Weights of a small image classifier.
Model: 4.02M parameters, arch mlp_mixer, activation swiglu, patch size [2, 2], width 192.
Rows from block 9, named by matrix and row number. Rows with one number belong to one neuron. Each number is 128 + 24 x the weight over its row's rms, rounded and kept within 0 to 255. All counts start at 0. Numbers have three digits each. After the name is the row's rms in percent of the matrix's.
# gate: MLP gate (model.blocks.9.mlp.gate.weight, 384x192), inputs 0-191
# fc1: MLP up (model.blocks.9.mlp.fc1.weight, 384x192), inputs 0-191
# fc2: MLP down (model.blocks.9.mlp.fc2.weight, 192x384, transposed), outputs 0-191
gate.112 111:141138107136113150116132101092144129079106173111174119084137146109117109096127105147108142120152094119134128126144128141110155110080122127157103100143104152095109135112112134144126148111130128133173160113120128155178143159120110141147114170150110157177151136165157123102123118166099146120078113144136123086111104122075104132137113101172116116116125132128093124136145147154124189130086106128093124123122154091146175087106134142115145128109140114128105120143157108109146137124153129088119073113155125114146127171083131102134102194182144159153115149163100106121138113148144156138
fc1.112 106:111100123112103101155096113097165099087105158122102102101158111100176157135124146090124142157106108109124172102137105127153130099146094093159165174125142099133162126099149141128128167138160106132128103130094153092100136111145142104142114167167124096137104101097157148108150101127138149121148121150154179130112113148099128144123133121154104157114111147153177107136099134113157107136115133136165157152104107133146135140120089137144186149167134118131118076147112128122149153069149147143151144170139099161104111121113126141133110137080145115124104107101140143141150147131186105095
fc2.112 118:107119118153108119132098171122108129152094142118137119117122134126112150138108150100142154138150123104122155111111136147125137130139113136125134150085154130141135148137148183125146072132124128159116156125123149137139134132110092174143144069102161110096152117093149092096108150121113110132083097140088104181157129111168126126072147139120118118152120140126123143115122131138130153138109136125137061138168127177126051120193111062137135130117137117120136104103146118131075150141164136172114193097143134149122118143135153119122140144159142114143086140160147089106111143132105142105
gate.113 098:164160137109141154120120154131136126120091146115092123151150173115119135108128137181144098137133148112161158099092142145146134139143117124092151117120106104120126129154128145153082138124119098100141192151125146111127109115172066073117163101121118156072152103106155095109104121131164109073103093131136111159112133106108095147137151121136158113120168158093125116115139134149135089108088147151112104123156113140099119132111131130116113118081154135110090132124142156125141153145163105116121175142122106127110177106110130089105147115175125159111097121101164110076134133115125117083
fc1.113 094:139158172064134099148123164132104117135139112117137101089157136100118099140128062149089127088157134137142083113099131125109141113083105099132136108145143156116152090136136119144120161110122134117084155137132122106162113125133142093151179150129144087148133109107128131119156161128122117177160150083147149141179155113189125101093144151138166101124097150164122109136141161166139078082123133132135142107118118114160097128141107167140143150164100128105167088122098133143134106140126151121133093114139125133117122104133133086132126163112117168098135161144128150104097127107107116110
fc2.113 090:109137119101124170145112101087138142149179167135119097123086177130162125153129141119110144119091104115126123113143105104151109134150143160163153108131130104160153156149134139145110161083092150142170089125096120155141096136114152090140112113147143138145129183100141123126105095132122110124122111132116090121121128111084160126099119143098106158158179120136160137112106140108156157131154134127146139156136164119082154129111201086141122172079114131111106138105109126192125109129118142103135140143128133116140157114115142107125102110142101160141090100123153106124178114094108079115
gate.114 107:096116173109108153134128159136082156136143138110103123103113189080097105146154112119143135162083136144142108086136141152098132125163151128133143102097073150148110102102120135136140153162119150095185085135168077144129116113130121113125158131111110143106071141070166178096108118108127101086132134133127140119131152085109113131128136122160106140100102114104122196149137132129128142125166117112136139119120122124134157109134164133115155147140129140102117120143141140144150134113137107143143096157106154166198130146136147106127111117135140146162096135145101073090145131118116108126
fc1.114 109:175117137165161159102108102144106081138130094111135107124173162144135142145117104116134122118120120151093133110125126133171140137113123157080108075117142128140134152109125092090120154098125147132165150127147147078089094135138103148163117134156184117117144146134117090119101127144130120123133113098208142148125148121151108108135129109077119121136131124134123108144153091153122142106125151148132177133153134145157118111126087126130094118117185110151117168103115128163159081145113194117135112094133116111155115133180141130119084110118118114083115129164143168163107113116141122144
fc2.114 131:167127094090076112116150176137144150145129144154116154113106097146105155174100109133138111127150142068139158088118138147105122153176138107100143112143099123136099112103112137053134108109145133106098125133162142147139147160104138124139144142156116095135140159123121131144152089122126132146125153160156124146122165125091151162087100119173128129126145138111117092137173133082144122109127172142113106129132100132098104114107094142166131118126096113108133150163098159132139126157155131134105069154100106136099135080121090137113161147166110159098125120128103160112182145136125115152
gate.115 094:116126139127133136125143134129147163115113133127171090151155124089118136149118099135192148170119165150116131169146113146127176083178117131116152124099099126145145129139096115098158069118168127141103158141096099117114093150132121077120126148152093112126077124122121136146156124103085132098101111152101095078139117089131136107159116110132155163134083082126139150155112141110099121150113090090147110136135129124124105114111127116113126112105133124117147126147136136159107139149169173115112120110129146099098153103068122125139111139145103154112147160126111138184157165155108137079
fc1.115 101:135152126122125126172120153112129136140120175156114132127148138101140086108108110060133130114155116138109117147117138146147145115131146122126120119158091138155160069131140166134136163146121111134075126115142111129113131108127116108156141135144094163122120119116133173128126126135116079049109107118131149141102089154169124147126109125086122161116121159119160148111084082097091154174122116152110098169137169134113167104164148114123151114108137133127142104148141097125054158109164141150135087165164131134114148116099110134149168112140090091153125124170128139130131143138136110091
fc2.115 094:137121158119109125139126117130122145141145115095113112133097181174133077109104121128128104116117125140118091143152127125057088196113150096117154148132153109129114170127135166122123129149112132149125170155142156107090096140127133125101116130146135168162119129124111129129129126104095137096137125084155120165161127139095179135101119107138153054128165121095111133129122099157128105118135107116146161060108142149127130165165165125155157148119117123137143127137131160154154103107079110130177127102089135132141136144168140111150138087128128095099109108127137143084104104158157111120
gate.116 106:136155135120129125094107131136127126152131112123133145114113154110152115140175149057111130098072148139134099109133135131143132125103147109109136115142098127132154153091111154132107067149140154151155138104139173099156134160088125158150131140159129124173118111095101128088178157091162099101130142143124129138117128098147145146133116134118136111095122151115137094103159132060150105134154183132178102140114107138111132153119162119124175153152145124114070120131111107136137172111135135167107106166126126136132089103117125178125134134160167115118118133116105130126146125184127062140
fc1.116 101:119125116156157154134123118095176094115117103103122182087120078097081109095131091157166168102145133167110157140133129137147124122144091135156148124174142095158138087150152128142130137158176103139142116120113109162107132154147151132135095077170103124117130102122107157157096134123117113146155113084109127127120142127122143091140125138112099137139134111130105182138116120094130163113131128132148123143166122124149188092132166150131071104105109136172146150115124117103123122131106116124106163099122174123138111119098146111128126119079132142128142086158183100103136093117134144153
fc2.116 125:132121145140136127146137098110134155146142115146097121162117073080119113110151157164116109150150112094131101129136124167130145134126112122118138121105139163135129155149118113109204147125104125110133178165094124156149178137127125150145153141096134115154121179139138123122120130125148140128164108111129129116114152141119092141143165094163157091132102119146111105120148087135110064130072140140173147122102170134115108119143112093118095169168129139113116152120080151101134082120136112124191126102079121100116139144128099107123132141142130113153079127069120092166116150130122158127
gate.117 097:073123051119150114130115128108110110126120176114091126144138139114130124154145110133158141109154139150129112131146091120159131127143133107165111120133101137104145115121124142147162079143138125139146157141142093135110133105122118147143121131164131125142153142131124162144165129094184104119171158137107062155182121138124077098137134130172094141133142176112132141162144123082133122140117135145134132160142148126082145163101101135120106093092150102118158135114102134128137172166151157141136135114152114124130091122125102146140118141120123160111051129161109122087136180138188140141
fc1.117 102:135118131135111093153169134108146130114106140129128108111100111121109130162170115134129148128081140150116124162089124112128090157144152117132140107142150151094154123153097109080129133135146159157158126139122119127063146096118132182139131129094165114094108146115102126106185161154095130112142087122112122112147109114129111131176117121128156117101120150167143150116087110096135107142104103126139101094135120175118150127089110155136132090144123134138166130156122119155076148087112117106128108144161107124160150162168138201118166161136157091138120128103073137102119105106135165140
fc2.117 091:120120151151119149135128153135154126187129136058128142127078175130113139112119114098139170159106117118164105123136157149164148126138108094154131136150105128128151109098123133142136153124126122138146147167127123088131113130158153126139083131176115107122056115158122133150083116087171154134147140120121092123147116148128121112135155092114139175130115132156155065138116142112120122154165123112150168133125139177138186137132095121148097120125105123087099121116123125122146095113099135105089072129083081107149099157108103108123142137094134085119127150139121130131154117149115155097
gate.118 099:179129107119118110137137147137082131133167135111117131131129100107167156122113142140131160094111166128101111156095121100088108166112119113136111123135108132121131155092097126102141148099123179107138136169109102159140148083158100114124117137059160115109129144140131148105117142105068118133118148143140128126135096179182147103118163117092076141111128105126122117116099082125142144148139125115122127166194080127155142176142103165112124135124149118121137110144135152120174086079180131165139119173103113138120121106125118092117109159116118122148119119102129150153152150139128136142
fc1.118 098:132162153112126126096115135165115138088142095148110131090110135141106173125129091116105129125138081158144110153154128100149136061113103101165155126145158090159116080130093109122108173098117102122127151106084131138123133190120128116123093148114153130175128149117091141169157175180144092145170124149119147166158148140114085103184128116121109128119146148140150047115149150122171136110159160131160122143099125174124152124099127115124128131130162128127125130101148128174133120116125105158112135125135108116124104177142128109132126137116106153133152103128113136135149125145139141122
fc2.118 099:120137120136107147111146179121133100125158137098071104147127165161102071126117158144079097131085125139131110138171152135107110168143116125133146127131108142132105127129131111134116135192129155176114083098108129112135127072106173134137145114100100159114169117120102117133082136112088139087118163119098131135123127140141169142113127097163122133121086132077132137095142158059126191096123127131111165160122159131129079162156152120132125154123113141126142117121130137118114154122147135134137117140116124164109123155181130140105139110155105155104072132131125151128120113121141158143
gate.119 099:141147108141119143120090098141147086099137149153105133115080134133141182099104128114150101147135126158106137156107136129116116097084125118119169124161111140130124167166106130120108151136164166085148131138131127105102111105109122115128116130074146093146157088139149154088175138113131152145116140144162129121127066130121117130157119156156111107093132125123140156110138131113090150072144165143141113106149117101102119125105127103103089153118130119132126140134142155138093130100132172146188098054136112180121143128116193120105092162151159116118151134125103157094119119116137122141
fc1.119 098:117184156134180135095126131070171102101150129160118125152125151111123198109123160113144111124135130149119136159089150124115140163099153092125160145134137144109112142150121191076121135139139145102154126145176167094137145122141128116139148124060148092112136084148118113097143122109097118149129101160135074111127106177113112131076163113109123142141140117111131147106152125152119129153125155144139118136149151120112135126095153087154147121118111123107114114099140144095121123141126123150109134079137126138068156141107139123117144125127100121112144133104082147113108138109063152102
fc2.119 091:135140121111159128156145166109164166103117101082157164141119114108108087172147109098174123097114172107092143123141146085139160118114085110105087139108146117072103144163119121148139152104092151131121146091105144135078112118133125134116100110136148122122111125106126110125129125151135125106130108110105163170104149139118080164122107156128116122148110122107115116125143167161137166124125126137111158129107153097164112086134125127086112161106164113180113137142127093178122130166115138163161086114178157121121166115105132159159143140138118115154127136112170118149142109104176110121
gate.120 097:106122084141090126104137137144101149106125169114157173095176162126075121144113096153099122151128163129131172153151135118091142127123107121102092163099133175132103121077138109166118081112092112120132116153123154134135158133098125120132123130187114092149110148102130138167123171136132103121123147152121103127184145179109086140167077132124106115099136127131120145123164130093098080116143132090154117150120150100108101103128093105135110119106165124142134107126147111141137102125159140114089093093106110154127129111179153104125127164106134129128126127128169145129145169127104118135
fc1.120 098:170120132119150131132155138128136131089119133122141144130077116138128144129144176104124153076179146108106130102100119132149138128145136164122193138126142072116084140138093146105128190102158111141130111127162140116129106160147117132166125122067126122109160153136108096108156139142135136116122142117089133101133098126137126121138135151152171156123127110113110102127109097172112110125128116137065126148108128124144130157160122126127155153129130147112074144181047153123076139137170081084118161149145140108140123117161110158125101108114130118153118115126092108119114133123155149164
fc2.120 077:123085150164118141132129071156140137130123143178121107127106134102144123133142131130150122135141156145137150081149135117115099149118132117119082136124107097093112159168118119162102138140115129138091167130107103158112147140126119114098108143122156131127137141105140141135096136144123080183157157104130101180127118126118084136125106124169097095112069130131081102141153121115188122102145119127151148113129101152143117173132121109134132144120111112105106157174136161138130177127114135141176156093134141160109130143106077100119081181147118132146132102174146127147088090097133149088
gate.121 102:155087118117104155136122094136174165115101131131174144124128117086110166166156086141144119144129124092094127126163156094121142145152120099141114136153160138133108146157122117126163189110077114119083135074118113125141160103141120135102166125093089127123114107176139137137139152115102120121132114155130104079126150133115160173135148127123131118095097121141085141081136152085121167135165151145150183146129130117148138161122162148138112133132148095118131091169081122157115130116140130155114129125154140081148155120141072126138156097119106109140118120086104117136126113134105166124
fc1.121 096:134163138121113150116101154119102099151169153143136138090136111136111145133117137118114162118138105134154126139118095126121142165139125127182156131115155140124170107151138119151170177145145136107074137115119171183132137151135131174150146135128086148119073061065115103154127160134121146099101114097145137115171138081111123150126119181135114135083108093137067111137118144098105140160150154137117153134144156121131133101082116147080111134147153125126119160127112146153140130143134139119146125154127132081133152137132123112129136107138159121098165103051143130123132122122109160129
fc2.121 100:129089108141141154151128129092127181100138124186112120131099125099112174153092142174127133136135166129126100091163149122127144101156166112093159111104083169132148172131123185129165124110116143117080083142178099102111140188135103131114120140105118153131162117162108140096115094151141129098122140119154130124131115111124154109121132103129121121125163131112168119127138119136116126142117100121108140117135150093155154113134122129137125157164153091134094098122138160122145118155147134088086153110132155092133057127122100161117100120131091167155125123148171109101109131130115087144
gate.122 093:129151093149119121108112093117039127118100079107116112137142149125072158106161115146082119114090115094157090129143120143110121144126136134066098102104131131101119144111117156158118128142150128146144147110159165139150163136138163098089164135147118104189136134103093089104142129118141129117151171119176149142123119121150112126147149140127120114135155151132160151140130143117124122145172137086134141148186135104110070151138142164108080124099142150137122140111112150115128146152102151125129143104134112136105107132141111165102097129149133140123143116107134101150166172155136145179
fc1.122 091:151160107120096155181126179108116143115107162067129108129121135155121127152145145132149164125152162151102099141144094105139111113160118100109168131120127138171070149108129160160161146135082120146101154121164176118149106153140126119152063103127100088142150133115104123156172151089098107095141139156153150123106117104128137111123110142145156080116149130125139137156129142117137103115161117132080115078133130114116118156154113140117139131147165099149110125105146130148145080131130112108136068088113107110151076114119122141124103150104144153140139110119137125161116098092120126159
fc2.122 080:109101125137106158121147162128131161119145147139105138144142165095118150131161196124104133108103120140093151110085148124086131150116116154152159111109078149102116140158104117153177130159147156097101089166122090134146138063099158153152135139110109098102077130087122160184131108156117144130129142113140137097117112143137137147174123138105148182097122109076105102137134104145150119126111116183114114144124185153086140121121134132150124137128087144103106076176087110127140119147122133125135158122113111132141147131141118105109105127088102143131129131171121115130128119153140122130
gate.123 095:126164141142137108113163111076130120146102113118190110127120112125148134097075122106114136113123174114157130131116139127133119131129107146094107116139129095124118102159158123141111148117148161099140157113128134163165107141145152117110127093166132124141100147073117138088151154123170141123142128137133134123172119101111158117105107132141125100104117151091106214149166130124126168148175168138106160121075108142145085152148178136125115103113115100080130130124155096097154111130145137113146105138124117079138124122094174130135149084127134157115147110097091140161113125118100115173
fc1.123 101:124138100105143116152110130134125104157127173121151165150168146129090146175169136146118102157133085168133183131136111122124108109149168172152099161141154107123124167124120184103136133096141125159132108100163077113138095118141105113116122132134139155171111114159122088165130134164147128092129139117126123155128123084161113177142109114136174136121139083129105113127119136178118134141117088082109153102125149123119128146131113099113166142128142103098168168100147098157115135150112131124112116079095125100115115146138106138130099134165074137141111162137105125147137109131108118074
fc2.123 090:119126132146115154139110116125159110112150121116140148144103167145147114071115085118075083129134151152137098134135131139113096144140132140142148126065119100132163116143163143128129129152152082158106106125070135151146125095114126152109120120144165136073146139091134127172114093132109170130123143154134100072115064142118139094134137111103117086136145138119121130116101118086163144154136141142128119114123123158148131103131121110120161118116131154152154146121110122128149147131147159124148144194194125150121120127172115107141122101067121106090160127126113141187152088136140153141
gate.124 104:148120097148095104126132145109105114118140159112122090094161187117107105158142125081165128125068113087127128122092141141156143131157088092139142133117111142152147110112159123161116159120119106104121161091135112141127085180098099124152104157152196161155090131119149166132126118101139118151071133127135097144165133073099119146082127132149126134135117121083119160145128144129150142128141143176135090161138119108117107123153144120165139130157147139130110110126119119101153090158164142103126085164144130151164138108147127147140120111142127150158096126118087151114104110129114130089
fc1.124 109:105164121112166096150129102170128140096088104126149152141132104089136113111106148119132138149178153142106191150149087140124112110136112147128117133123133111092127140182121137124147110112134156067146130118150101134126110104197155134149131100107082106110141115121137130141142167162112168155157122139099176106112120134151150135149129130144125119138110138133127134088140189126143129162142113103129138068140139138168166115098117121095130114088123098121139123120116145145114101104079116086138138087116141153118121154092112124149157142108159095150155139102165069101130134103145143162
fc2.124 113:145177139144125130125134053145128160160119113113127102119110109134116106072154168120136147142138099109109140086099170148137121124097137143093167129128158111096135175142113159115137123137148107140125107120117139145085075142108159095125143098123119112151151162136158094138142122185153109141120115113060111153148102117145115168098153101105127150154132134133113118135123123106158077132132101123138135109146156112134108086139136141133100102109169116102069151108088123129137158188096148104135169125162120150135126113099149128118150161109156126162142118131137118106140124173159103119
gate.125 094:118170115111151101172132122071114125095195150130158105122122095119110171134111140160131150101158093123109101114186121177109139134151170096118106115109172139145116093154118161142140139124162122156115096115176086130142139147127171138135137097106138113155135135075119146141137122129158144164139142131148092131121093135139122171116110143139122106125087089111147094102173137105172127136095168118137141112090163170095129115116126116117121119092151112105110141112157113084114094139108099107106101134105127110127141106098116106098127116126155149124148135147137159111140143124089175122
fc1.125 100:114113182097085165135136114120164172152137138138116111114130142169113132091099122155146164134146108154146132148144131177163131156110146113127160124117122120149097172117132153165120108104111144109112134090050140131138134127109159100111113156113145119114165148144126097147130104150096151126138110085142144132105125087122113140131111155177134098113121093162124122141139148100129148117161142105161083120129189122153131090080094128142114145123096117101129124146106180099108096112139121120146137082137100144123146115154111138159083073098148129152131105163091138113131108151116108153
fc2.125 100:144121083125151137111124147121124150145135110139093094140147091134098139099143099131154133141142160121106146144140157129130160110136132148132104137170130119108134113142154138106116102139131101148143113164135114127140135112170150129101156127129105113102122132082131166128198136073146146142086108099116125127128114156116113103146161155061105146115151152146132086124137148110167123142111108122108118160151114075164109091125175107069159138094113085110121104149157112200142196106145132098138142188142120117077122132120105118161140144136121147120110134116135112113085154138129110120
gate.126 100:102109140120106124140113129159157103116161116142150141128100130076112105113118119134158138090137126163141156127087125097122104137105133128099172121127117128142119152136178092159143136109172130145081079132160135158115114126068124132106092120146107137142063153116071122143148118131108094142129122137117147135134137091188171123159131132151140118162121134128108146104122120116116108142148129112120119106128146164142146104130151161109105085143082191085126172148144133146116147162161137146127125105112113176121121125092089120116124125097156120079142114145140191136089124153159107145
fc1.126 097:190145114150151075120139126109140134102134141097123129095140115124149112144128134132087165170115118141095120101163099130108134092114105191135127138118106162108118117140093136141119137167133119106131099097126100116155161147101143112161146105123076127176134169174116093105128147142112137119134110139108089115106154129106092094142130146099146117081117125136146126177154131115137124133109139109150147108131085110121176160154096120140133134116148135173129058159130137142102142128160128145100140107100111094126129124196168121159157116106136151132111114155148112064143131121145152105
fc2.126 096:084145126123115149133144089142062156123106147129142143153124141138081155153108142134146044138118074091109114133124156122117136112090109101138159110128153119132140124133125105113127141109135102144143128120121150135112140113165155133126105145168115160114158096154088125141094108134160140157135126094103104131169127137078185101102124100124133107154147140124139167157135101096144158133102142156139127117106151170113093111172167115135128139192105063146138154089137153165145145105143123136101120094164142143116128140091130116108119130147153110105131125140160127088132119166123149156
gate.127 104:159142106117117130136113125096092143124116110125108117160175104149110140136166152112119115094098216114154117154102107124159124115150125169134131085151102121149102100156103144151142109114157166134136145087139076161127139137101102182122152143151170136120174102126093161141127099097117115120131168135189181122123151147123122154108109115133134140164101121179135134098135149109120133159152142150142115147133099126124128128104128131118139068138099165105156103114133131108146124118134161122161130112109148138102083096119145098101101133103130147095114136145072089162151118113111130115
fc1.127 105:148113115084161116125135145146119120106147083114122130109133141149112121099138065089122162116142086104159136111108099158078106131142139063121117136104151137110134104120103138114163129112135136130126156145133121133144119131156128136159082125141130112117129130077155093127123097157148138136138091141167139126127100112151134107137101129108115139135122163126122091099164101092134121133128124124119088140173136154184158107100135132131095162121114131169106140101106051095099067112141130181147144154127147130136148197116135140116106145133139176132137102148166165154130123095162133126
fc2.127 081:139135144099097090131123097140164121160114096131108147152135138078096134153139146150138117126134108149111119147163137085174141177086119186138116112166139089160142100137138129114133163120122125097143140106087143136116149122089115085141097124119132124152112137104118129096130167109123142154154159094148132134146163144123116178116117125120175179109153131112106140188135130149168169143137119082125145143115102098084096094128114116141098132129131091116063161150132152131173104134112145106107081154109122122083152129112158114120139171148125135125148115112120154175118135126108114125
gate.128 098:108119136148087140120093162125121144136136083128134089084114165165102142131113112156156133172131129134137145121095121143153110109134125125160097114131138101164092095133104139118156143142103070130125113149134139156128124185109135116121139093126093128093110139123137136148111114093138122140131082154096087122115127132119089133127150100176168150119086113110149169184164160102162083137122146068180122108109116120120113120115109116129091179097151133128166113154148152156118088111127125129140116150138158155117141100141107097103139183107109157133102137103136129108126128171098150102
fc1.128 102:134158159089092147123133147171111166099112136123141160106130101129118107106098162100183176126142134101116154149114082137114140151100133104160136140102116096108136119142112133141061111172109129140124106149103150141112159168144142137150134092128081114125136101130110143116150113131138137152072148133119145148129109114102123135112114091176101141075136128113135149151157130103101164105107086144143140130131168129149137091176170098141097126099136152127137087104138104109121099096163182104164156146093114165112136116178138144141119128099155120133116113118152111093119097147120137131
fc2.128 116:154122132145105115117142118136155113157118143124127121133121105088098150105150175119111118119121130121167087142142145147083124139113125119096102111106113084125149124144134146149162142120133108119143131108159178124154136098154098129152128113095137118199141118159123113134139153120065140108126162135152118142156120166098105108169113108092144093098091131141162117153087161139099151136142117139102100087103154117150151134120130150056164096115139114111101184100104118117110154156102149144107091128132117095151131156140165098121119080090141143158137162132152151164158149120136121172
gate.129 099:119155138108127099109123138157114108152147101124124157151142124119088140133137148136104070143130126137148136115133118146098098129098091131175163113115203086124128152121139089073101130111173154118143112173109099095101104110121157157153147122168116146120156140152120113100151110161178155146136080156135094153123122126131108117117117115171190106165121129098112166127101121106120187132132121121141098106122108153136138148134159147114132114103148159086171146110133108128143154100130134104070122168121104117099135080131108099138139096125156128122148129164133143119170133123131142145
fc1.129 095:093142133125115147121127139141107128135111112115103153124136121122108152114147093149163125123104157095113129153075120055104155150167123131166139149125124112113126152149116089108117141102144112142120097137146105155156115121116113119164119127108083104154099097151132129096171132123117147152172149166100117129104116125115121074114123123148169164155085098117124146137146158139110227122128124143132128173138108166140175153153163163127112136102131120121189109144124104120149150124117133131131073147150114158142159112113137088138138106123078119110132095124171156115122102125089138114
fc2.129 106:132142121160179123112147169152124123119112121105128085130129177142138111108155129106118135121130129120110129100095150100118097127111105114120101121092102134086142078139135136073175124122107098159114146131132133156130160118127129122071130095176083156132144117104149144166121112106120138127125131152158144122143167142136103162170144144082130100138120126132136160189114165108113128070175171121139149116131177128126084153101119107141137112123141188113088189108156161118126140085115142116138114102113090119086134138144129149111140143124149160117125146079112108127144139151113140141
gate.130 097:121140141084124154145140146124109144182115132155153121134146108107162098134147137132099172110113156143155168152112179130110105167172145146132145102087152129064087097142139150149117141110145127113128096147094094106164126082131140143100158131156094107117097142172130165138125150132101134152114128138118136139131142113124139128109145076132146127123105119103137124126108121080104091115132110146090120127135103143101153136194167141162107151114169127118125096105116097141149122149165101128145088144096109127171142117123110105111080161123131113103138152132207137148150139151114112111
fc1.130 098:140105134085136148136151146126130115166076090116149084103138137107114122152108100143091139176152140146104141154107152131130134105133103097133175152099095095115121131125138130150135132154136116144139128111087150113142142122108108141129170145167116133135078138186122112139084113135132143183128137113105150142106149109120154139103114086128121172126112180140139136154145123091145131176127155112125087115114116076095104136143125148171094158127166134162110147121153126161145118138160106149144111095116095150118086081144122127118114193124113131131092145110183105137148116104099136089
fc2.130 088:108142110167115130135135134120131151115124123099081148073125143135114152137143084093163103130112096125139106107120151084136160151078143132123125116118123116139175112156164174141125151121115128147168142142149115145148139146163131153131120071119168160134138116111134164094097077117118132094169137072125131088112109133094072153146115135079094117137117136140096126123132159134122163100161118081155098134099151148151126126139097126094166111167132137125179139099095120107120120097131149126094136120150154126172127114112124177121147125097154136112154143101148175107106134159152118132
gate.131 102:095124134087141100093200145125116133101099132098142124163165097127162149102129104145161150090163150125156139107164123106128115113107096139089124130162129118131113111079125162138122128156105095169132112180138122129172113114153115089161127142149130127116139144100093099138143125104067142131134126158135132127179103160096136130129127110116155120148099156112133111181121125119130134160131096152113119147116109140088137125144159121115154102121169099129082149161129076075098118141167146129151122118134114158091165094158110130171122151102109124132171108101144132144123139094109121124
fc1.131 099:121118146135155092109129090136144131107127148096143152143101125142082151119106124126136122131168134122077151130080107106134127107146093140115109125105079084116116112159102098101121158095114129086052141153103118178142163138112150169122146089103085125163161118115142139148098072173133113119165099096111114110126117136117132092116136145172131117133091169151124117128142165106131142145159152164157148146114129177122115135156144129137124125100150138125121080094102123096152146161127142137151185114157130118144149137131093148128106141120146125153141169119123106148085088118149131134
fc2.131 103:177138115126154094116143102122143135143102071162118116132151137119122133109122155108098156090104105115140123175151113161161148106139119107168125139120133144155118105145113114168105141128136135165131096124134101169165160102125145111124115119106143098129108094078161153137114125126122128165097132131130151133126101119117144162127099148149132069134130111137110150140119135104172129141127125143078153104168142092130099103167199153116101105163074109111153165151103130115115126130153094104107081098112115135104111116147107113182171154136137152136092132111086131165158173120135143130
gate.132 111:088092149108136127101134105121161159110136145103127155145131154186105099184133157133147059070094104118104077133121133117128104108148134118099164134108149120122120151125141142144160135122102102112122136129162120114156146144107132133068102114172132122149099155147121163125126155100113140118157152087152134139143089157137103135126120113153113167134094080078143108129118136131138088145147148165123134080167138123159120140148072092087154140081156162144137168150140157119151136129104132121124150150147097142126114136129133119118142157114098112131105132154095160157139126155109155122
fc1.132 106:126136141118148131144127134167117132156140120129155154136132163121124112168090148160099141124132120090114131175168128103179119127123140111099143108101118107138142150143122155090119104096133173129144155090127119093125139135135136116118158101151182127175143139135121125139128137104121162168071158111088141133118090124072123114154088157141126129099121096130155141127101157168066128130129143146110114156170138127134200131108128125103151109117125121073125110074107121096108151116110146135150138143134118073105140095122149111137073153137164105144093116140141128172153120150093154122
fc2.132 106:136123135128098129111143122098136147109139116119100154117119100135119107160138149166135157119089080176124185077129091098100124169132142151118143141115147134108133119151150120162125116147108128133107106138165159142106148083114132112113137115125150158142145126167115123117192101138116138136140137118133153080095070140167119135126174114142123143083121106137120102144134096109107145120112141182138158057171114144112107137134119136122108167113131146132133165075118113191128124133115106140146132159139117146086141117182150104089119088118136098111115101132121129096111163144158098153
gate.133 105:116118190136143134133160164146154122091078152154087120136094120087132141155127171113102165117136129133131176098142182142119152144115076156109140129101130162151158112144127117118095159143139129122144124122104141170147122115107151115129131132164140113160126157077140122086142159124156116121088126120144129105139115114112096123130129087121083120173116102147157106100143152130125101084141120130098127130124085135093149110103145085113146104087132146067108123122139103120147122077125094159171122143156137105109154139111144115149098120101135163127122146100090116191147143106141139117
fc1.133 093:155173104172080146126121116079127095133083157105131145096118136081140155096125135149134126100120124107137133148113142114108162147146161153142117146112123134109131117170123105137128154161142095144136075145107111138105112078093118138152094188139149116136139138101080132116152151110131092101126165174168170192113149154180111113135158117106145130155154136112127097146168122088127155117157140120117110148167156123131144137100120111121140151171108140178124132121095149146121114083136143156120138148121152124113107103144176129116146110087136104139145128124089108151097135131093136114
fc2.133 070:079155137144159122133135114148142134147134140141175098146168151131150121120118104160109152101144104106143155086151091127174123122102148126188157089133129150124154143160148111102131149159129113142131141171128128155147132138142089089156094124122090178104154138156118119162083099129131106096118143074102108138136129099120135117114141133161123143122114127160118129105095101078147135171112092079109092156099142139087092100133128146118094189131115120138145152102150119095161102093120127113137112122118108141164172139118120158157150135086145113084121142121110139141144103133121125172
gate.134 107:134141124114129129164146142110149108127113142101168110174138134123120156151123141086099120191146096117162118091079131181103136058141128154164122140120099152138102138143151124183096108147090093144123102127184113128157113105135108127152137083114111137160141127111119111160179099113130167160136120119137098121104171131118117169135138135104124120119145094111147062142147105131109140150108134105120083133146159131164110110112142112120126121126126163102112152124158111109141133127125180117150164093106135098091150134116108142115111117135162114130119117143145064135122119142141083158
fc1.134 104:130137056135121135138140138131161113132124166162113090132118096135103132139118130118133139106102104121088142146112074153152161146103147123147097136139120120111130129116129175122191150098126122175167087144111124112151118117148132160142132109107117166107176113127160113061105147138165132118154128113092142130087154151101144139121162108160147112158130089078152122160150125102126147137101131093124112129129110158151135118162129124097099145114130139140126159106127128116145126101143138126125181118137144114126171109088120139081130073151135115141150149165190137104125127121097073168
fc2.134 116:138147149114132129119149104163131136117113116090096115108105081124093132124130116128126096124126154094129131113123118132117101129102123104095116101102164122106131140180105116131101166081132103085075182141188156170128172120117150132161112130147148107128098102115127125163102160155111135124143111075166117116141135124199132111116152135139153105145093100142114158125100135149148140127138145139138141145137138127154103180116090101113138134129112155156156127190135141105154143096127124188161095094179123121111123106127105139133118162169117110128152086159133107127133126089136105106
gate.135 095:080181102117137092103129128093137093085131114117153102140129122123133103133168085135103122189079074123149103102119130121146113138127138133133121106126150136094148125138119143139111062104160135082136166116177105170153132121117123072144188115161088131112146108108128121104109139162148165121129118118139143104105115155134131121119107119156167113161133114137130055136116160103090098174141158120111165115112148144124117113136152128137125165116094100116149172163122132145102163149143146142154148124116085125128139119142133089152092146144133143111108127133117124130133115174120133142
fc1.135 103:139097142118149184143135100131124123130143139144131137125155111105086132130153159084139094082105115110148148170110115160136127119122120145125132112161123154102108131145095118142093098171143081162157099136115112148169113140118090142141121120136107144117138118145129103123132160107099128123114081141101128163098148111097133151096157148180127118107099165107113087139101127118102110134099103145158078136149132098143177138153113152142122128124160146125165156170144106120120128139091125096142067112158188198112141097121153131120128094146099126156138135117135131135127179105177110140
fc2.135 104:157121110131125135131130152133087170136126099116171112103159106143100098117109141150165135130113146106116128083136103127136167097122134145109091096114113143113117113172113152141163120101102132121094139144091115113132104139150162092163139118110153177149135132150110124112128151117130161057134091128145111118111152137110187149083132135131164163150152094169128134109091084151134140111185103144135150112089070161108132139162096125125116121123153138178080145143095108093141097124125134119129126132125163127151120105135111129099081193114111146111148144121141139156126102137149129148